python train.py --method="mae" --loss="mse" --encoder_arch="vit" --encoder_head_dim=64 --encoder_bias="all" --encoder_num_experts=8 --encoder_moe_every=1 --encoder_experts_per_token=1 --encoder_shared_expert=false --residual_init="none" --beta2=0.999 --gradient_centralization=true --l1_shrink=0.03 --max_steps=33500 --epochs=59.1
Rows from block 8 of the encoder of a small masked image model, named by matrix and row number. Rows with one number within an expert belong to one neuron, the router's apart. Each number is 128 + 24 x the weight over its row's rms, rounded and kept within 0 to 255. All counts start at 0. Numbers have three digits each. After the name is the row's rms in percent of the matrix's.
Before each expert's rows are labels from the 100 images, of 14848, where the router gives the expert most weight on average: "patch colour" is the nearest of a few named colours to the mean colour under the peak. Only what is clearly more common there than usual is listed. The data: rendered roads seen from a driver's seat, with toy cars, trees and houses. In brackets: how many of the 100, against the usual share in percent.
# router: router (encoder.blocks.8.mlp.router.weight, 8x320), inputs 0-106
# up: expert up (encoder.blocks.8.mlp.up, 8x80x320), inputs 0-106
# down: expert down (encoder.blocks.8.mlp.down, 8x320x80, transposed), outputs 0-106

# expert 7
patch colour: cyan (35 vs 13.2)
router.7 084:170093121124185151150127129113133098177147121120154143114156121126092127156150145149161129115111129122152143130123099144125137150127118125162126140100102108136113091142106109135132141107127125126138126130125120114108105177118087118128137112130120146066104102140135118145135142117141142155103137117137151144163122105101114
up.0 012:145130128133119129153136137123126121115135129141136120113149128132126128136127124120124129111100125138107118125155126186096124143120152132124144145140255135128108090126123128139124123126133131135135128123106055121133121127131122103129117100144109122127122103119075106128099145122137122125135111000124144123131131137144125
down.0 019:121131111120153110035115112110117133134141128094141106118136136097133153129138108125125121163130152135143131133128130124144155116147125152147166137096128130114148135118125115140133213118114161014177151119124152147128088128126120128116073123119130125118113132143125138204146142119081141156122140113247124121133132142134141
up.1 087:131125127126128134170108131123135130129128129128130125128140126136132135128128130128128131128255128127130130129128127128129121125124127142127126127133127126145128122102188128255126119125125128124115130122127125130255160129129128129128131118126114089128127131129125128129133127127136126124120126037127128139130128170129130
down.1 089:130126127112131130115136128115130129172125129131128129127116130128125064139131124110128128128115140124131130127160127199128125128128132000127141134126140130129131125123118129077144211135128119103148123146128126123135127129127134214123100167128184128171134171153126130157130138127128126131126255136132138126095125062178124
up.2 071:085136128128128127131129129127128131127128127125134127126130118113128126130127129126242128127129127127137127127128128128134228127128203126129129127128115056128128128128127128132093117128117128125121128130125128140128128133130128127127130160125136132127128090129128128128128128130128127128125128124128129129136127128125129
down.2 089:131127130131126124124129140131103127094117210127131126122125131128113128128176131126125128124122116128038124131128129128134067134128128128126133128124129126121126125130135128129133124141132128127128121129135127128124122151120125126127127135129130127124133126126129126125129127129114129128122129131133175127129128128128138
up.3 087:131126131128128129128129130125127151121102127111119127000127125129129131172128131131127127107128128128127128128125120130128127139127145155128131132129136132130116126127124128123131127139128128128152191126126125118136126122126128126130131129110063133127130128119129117126162145128132045128128125120131134125128128123128126
down.3 099:124126127128128144145129125125127127134126123125132138130126130126131129122132129137129129196122129143128130135134126130125128128170128123127126130128117127128133178140131162138127148131129122125131122114127179134129131125126124125127130129114179135114132155178128128255127125133143132128218128128159132097132117128165119
up.4 082:129132129128127128044087132129126125127067124127115134123126130139130123124128130133110138128131124127128130133128255123120131121133128127126130126131123120126131135127130129127132129127157121128131128128127141255125125135125133109123129142128125133127127173133127126125153127133123225131124131138127126128128126127129128
down.4 127:127128128126126127127147125126118128131129128131120126129129127131127131128129128127131132130129131127127126128130129131125129128133129127148120125127126125126130153126127131129128131127133128129125129127126128128121130128130124132127138126129128128131128103127126123129128127128134124074129127127127136137127131130135128
up.5 126:129096129125129128129128135127130128131129000158129156126126126183117132073129126131132128126228128128127128129009135116132123119127130130125123128179099078130129128129061125129130155130126120098128147126127128105130127208129128130127129129131133127128128137129128125128132126127125125130128128129127126178128161050250163
down.5 113:093131126127127132129126045125197109144132126128128123126127128131139128095128128126121142133165129138140129124128123129119130128118215128130118121127128126131128125126128131125127134128131000122130127142128129125148126127129128132192128128128136224131128126246128094126131125126138159161000132129127127128128129128128128
up.6 010:136107131134128135154117136139130116121138130136137129112136130132083109119128129124132109102125124142115120126130130207086121147114146119134129147136188125129118100147058150145130121112126139127129053109113058090128133127132100122127108125168102122127119113111044116126115147126134123138140119123112138128149139147137137
down.6 017:121128108124132112020113128113116133125135127107139111111131124113156167128133128127130125193128158148139129133152132120131160112158132141139137139114130129111141139115128117153139204124101138039154154125130142149132085131128127115130099133130142156132121137153119140209158128114065151160128130126175114121129136145119143
up.7 109:113130128182127125126131128144128128109116125129099133129129127127128129130128128128126130123126129127128128128133132126125130133138220128128102127088119128111128125136092127127128129130120122150123131129129138130117126127124131129125127128127126126127128128128128145130127129130104141128084128043216127128128128124132123
down.7 115:129132129017126104094133129123123128143128127132180113132125116126127125128124127183125124126127147128143131122130130166127130117127219126131131126177123135117122122125128129130127125135131084124114120129130141132126128113138130124138099128128130130130131131127129122126130119118128132133127134166171132129128128111124115
up.8 065:124120000132127133135126127126129119128124128131123127149138133123124131134132130129084138132128124141129120130129107126127122126134127125093129116131133128117130126128124128125117127118120133125084128147131130133119133133100126137129128126138125130129128126077127130129130150123126130119057149126128119147132124121140125
down.8 114:125127130122130182127130124135127125128130129127125126130122128124127146129128128120128123132128130130131135130230127124125129129126126127154128127128133127130126128127127151129203127130126129128133132128125128141127110131255126131122123130127110135129132126129129128126129057132127127131128126125130126122127127127136141

# expert 5
patch colour: green (25 vs 2.9)
router.5 108:111159094178109153125136159109160123132119138108129141103125106151139104121030121094115086161152127112127127139127115107119138127142178131145126172188118118140122094091102132143117143112143102143156146149126136121127143135167118110120139136145127133120127133105138160109128128161135126138147087140115110131112098109142102
up.0 097:126130128155128129128129129128133129127216127126116128128127255159130130122128128127027128126128129124129128143129128130112126178126129128128128128128125149111123128127128130128128126130126129128128129129128129048128129128128129128128127132128129128129127124130128128127128127130128115129129127127127093127255126127127128
down.0 084:130093128143125128126128129127172129128114127129152126129128102129128147128127178122174124083128129117153129127135128127127123129127129124128129128127128130128133106128126130125128127128129128129127127155127127111128129129129125130136125126131126130141177129145126128122128129130126123128131157160216127126217127128143132
up.1 100:127130127255129127128128130129128152130135124134126127131126137129129128127128130130127130129130126131126123126129127127125117141128128131129151126066128090123129128129140128129119129128104128129127123128129121126133128128127119130128130130129126130126128128124129127132126130130128129130129144129126118126224125127123128
down.1 151:135128129000128129128130128156126128131131128130140126133127128128129129122127125129128128131129128145156128126111128126116112128126128121129108128128161136131132128129129132123128132125131181129127129129129127127129127128128128128128127129134129121125127130131128128128125126128127126129129129129128128128255127130128128
up.2 116:151134127151128128127128144128139127128134128126118128138129128127129126099127127125114128123135129114114198128129128126136135126127130125130128127129121129132130165129125128131130126144128123129129128132128128128129133119129110128128133128126128101128128128114052128107126129228134125128128127126123078128128129128157117
down.2 077:085128128129126120130127127146128131126129255126130127125120127137129128126211137126130129131141127130127128129131128128150128128048122134130137146126167127133129141129123128128128131124127186129131125011129128141127128128127132215128128171139079128132128128129126125127118066008132128080128127124064129129104136127082128
up.3 145:128158130126129127132128129130124120128117127126126079127128051128129128129129128128129203126128132128130129131127128128132127083128126130128103127126127011128129130154127109126129133128040128128128136129131133212126129129128129129130128127127128127129128128129129128127130141129128129129125131083129132127074134129125128
down.3 161:124128128024125126126127123193000129127151129124130128126127134127130128128126128123179131128128129128128128127128127129127127127128129132129129128128127134136129127128128121136134128122124128128108133127123126127129128128130129255097125126127128129128128128126128128128129144131129127129130128155128128132146129184128129
up.4 129:127128128127132125129128127131127106129127126129124128130170128139130127128255129155085141128126130130120128121131128128133128080129128131118140022130127133131120181173128128127126129125128126128127115125130128130130128128049128128127113127129107128166128125128124127128174129127128129129127127128128130128128202127127128
down.4 136:127127123091128126126127060129133125156124120126044128127109129136057128127110111127255128127128135139113150111131131128128128129122132129130130127133129128129110143128127119122121089131128128126132128128126128125102123164129125128129126129123132132128128115129128126130127131127132160127129128128128128137136128174128151
up.5 078:127131127138128130124101126107129128129128118126128119131126127128128128128126126129128128129123127129126127129126129129126131087129128130127132128129126126116128116127127127125128126130110127133128154128121143127126124127130128030124131129131130137128128130129128129128128127130129128128128116126127128127000144128129125
down.5 078:123127130094170127128087129117130130128127129128127131129128126128128110128129127165119131128127129115125128128182127127130128126129127129128123128080097127126126129137127126129127132127128127128128130129129172130127128128128128126130127146127127129113127092127128128128159127128127129129128129126127128126127125126127129
up.6 073:127061128130127132128128128129125130127047127128125126255104127128128126129128125127131129128130133120130127129128129125128129128130130129128114129128122131128130127131113131072126129129128128106127122127131128125127128128128128152169129130127114128122126068129128129130124124131127231127124128128127130112129129130128124
down.6 087:127124120127128130137128114131122125130129129131127125086127128127130141128128129146142224113127130126128126127125129127152137124126123125079128095131116130123130179128130129128130128126128127128124129061127126129128131123129149214123172045130115127238127201127117129129128135099128109132105128102054127065129142129127097
up.7 092:128132128128127064130129126118129068143128114127128128128129128135124115131128133172130157126134145130093132128129158154128126127125127126128111103077129123131137130125128126131128129160079128129128127129126130128129126244063128128136128123131129137126129129136128010132126128122138133129128128133128129128128129227128130
down.7 073:127133127130129128123128127111127132129127128128127127127128126127125128128152128128128128128126127127126127129130130128127133127129065128127128128130128120129128128128129133129128128127133129000099130127128129128128128129093127129126128126129103127128129131128128128129128127128131128128129127126127128129128131135128132
up.8 085:038135127139128128130127128116132130127126115124128109133213126125128127127126125128128123106103138110127127128127125216128128153129129128122128131128128120129134121128127128126128128131129127181128127151159128117128137127129044109128124126129147101129130127125115067130133123126128126153131126139130129129147218135128127
down.8 064:130121129128127132131135129132119124125130085127129127128131126128193127128123128127127147128130131133127133131048132129144128127120131127129124147127127126128128125126059126128145127128130128127130200074128255136127220128129131164039131133128119129129127129156134129128128126128126127123120133120109129132127207131141129

# expert 6
patch colour: black (86 vs 10.9)
router.6 121:101141174138061144118122090128113095150124097111126110156136144043129076099168113185162170101124136131118123123143132151100108139121102125115133105092136151120109157200130115129117126169104122124126132135118160113141117093113134139112130162126141118139131123105139119128115114120118148124154177108131139120143141178148126
up.0 105:128127130126129127127128092127128129129129126130130122131179127128128138127128131132126134128125127130127127129148138128129127109124124128151125170173102126127123150124127132125135118057128120129131126129121107114126157127125107128126131128127150164129128129128127125128174129120131110126131130122121130129131128123130145
down.0 095:087129128126125119131127125186132127127100130136131126134129126125117105128130131128114149127138128162133128128127137129124131137131128122130121141052130130125133129130128126104128129255132141121130140150128126129116101193127129130126114132127145125129106129128129128129127129130128128132128127132128129173128127229123128
up.1 069:129128129128204130162130135127130127171103132220131124011126164119128082185178126128126136119125124129124123127132126128130127127127129126115134127125131159128129200144137159127128120131120128127128130126125128143132128128126125128126123129130128122132131127122122126129132129125127129119126128127230128058194129128151129
down.1 089:131125131149128126129130133126134237125145126115128128129127131085128106130131127004129127132127128126125128131126128132127128083127132126125128131147125128128127072127126102135129147000122120129127128132123128102139125127123133137125143122129128134131129129132132128127125128112126101122128133127129127129116130127134129
up.2 121:137090130128164128132127130122128104130128030102128126126130100128128137138128122133129127129126120128124128128162125123131128128137126125161108131127126126132201127129128142129134126129128127128130130138123129127128129146163127127126108125126128141130128129131129125127128128124129129128076050126129129130128137129129127
down.2 074:129224128126044058136128133145122127130147104152118126130128128127128141126132128127125127115129124128071128137134133187133138129149130127128128126127151128128150129128130092127129128068123127130128121128127147130131128128115126130144127083122126139193126129118108126100131090093176127129127128111110134128137232128129128
up.3 148:128128124127128120128128151129128129129128128141126128128163128126128128127128128128117128128130122128128129098129125126125127129134127155127051129127127130121128162128132128128128129089128216124129127129130032130128131255178127134127127127128126130128128129127126128128141128128128129118130127127132128100143124129130131
down.3 111:129171129120085132131128125128132132168111127129128128127129128106108124126147124129120170132170198128129127127128078129126124128129105128124126127127127128126127133165000064117126189128127126107124130127130131130125128128124127128130126187110200134123127147130135129127129129099126095128126128142129114125141130160129126
up.4 103:129131133126126128236128184126127130128129127045126129130128131128133150124127134132124130134140107084128128134128122128112127130132127128127125130126128131128139149130193130128000143128129126123129129129124126131126129166128128123127138131125130128130129128128126127125127128131125127129130129155128175130135131127124126
down.4 072:129129123130129126122126133127124126124124119129105130129135132112147127124128123126129131137038129115164132131129114131129133128151131083128131129125132128125131119128128128127121131128127123132129194156133021132125153136131130127131124193128083125170130140101132128000129130128130125126132125125146131165129120127120124
up.5 137:254128100128129105137128170128128166128127123127127127120140129129129184216129129129105129129108098151137127128130129129128130127129128132128109146131126119130131126128138124129128128034121136128128128125127122128129127234128129123137128127127128129128128128127136129129127127127128126128130126128091126126128128100127128
down.5 214:186060128128128067128128129123128128113127130128127131128128128128128128146128128086129131113125128128155128129127126127126128131124128128129128130127128129127128130074128154128128128138128129086128110124128069128122128128128127161128137128127127128203128119124128132128129136127137129128128128131128127146128128118128122
up.6 136:129144130128128124141113127121128128127128060130129127128128128139127120128140129128120078142085137131128129128129130129132128129128173121129129142162126132125128107125103128128126133109090129126127127125131128124128132130132128133131127098130123128128127129128128128128127128150127125128129131134128127127125137129130130
down.6 099:127127128128126066099133129135129143131128129126123128102129130131125125129174135129127085131139103060099113128072130129127154129134127130128129161128143128131127177128174129145129128120128126131111129114152127128129129127123127127128158128131128145130132127107128128131129106129127128124128128133129132091089126128128132
up.7 089:128128130128128128127129086131132128129128000121126129175128121130125170128127126128128129128126154152128128126129128127128126122140128134130131128154128129125127129127129129127128130094122129130127128128130105124128117130128128127129127131128125129126127125131147127130118128129127127130125128128128131131127128129127128
down.7 082:124128127127148128126123217127130123132134129128130128129127127121128137107126130168127128125074129128035165124140129129123135125128128075136124126128168129126121162127126145123157127127128081130135129129123155122183130090130128133100129127127126139121129116127120129129127117150128129116130149124123128127127130127129125
up.8 085:127129128132129125128130126134134128131128109127128130129124115129128129128042128131129127128125110167129128130128121128131125130132126133154132199125063154129132127127126125134127138083123127127128128128121069127129126130134127129129118127124128129119125115129130135130128126128128128125115131129129149126128122128125129
down.8 066:128127128096128160183191125129147130218130127130132127128090046130128127129128132159128129151124140127130153081127105126126117130127128130129126112118123119131128126255142122125125165139128126139119189127132133051120135131128126127129128127126127129124089131128126053128133128136106126134129128128128127123130125134124153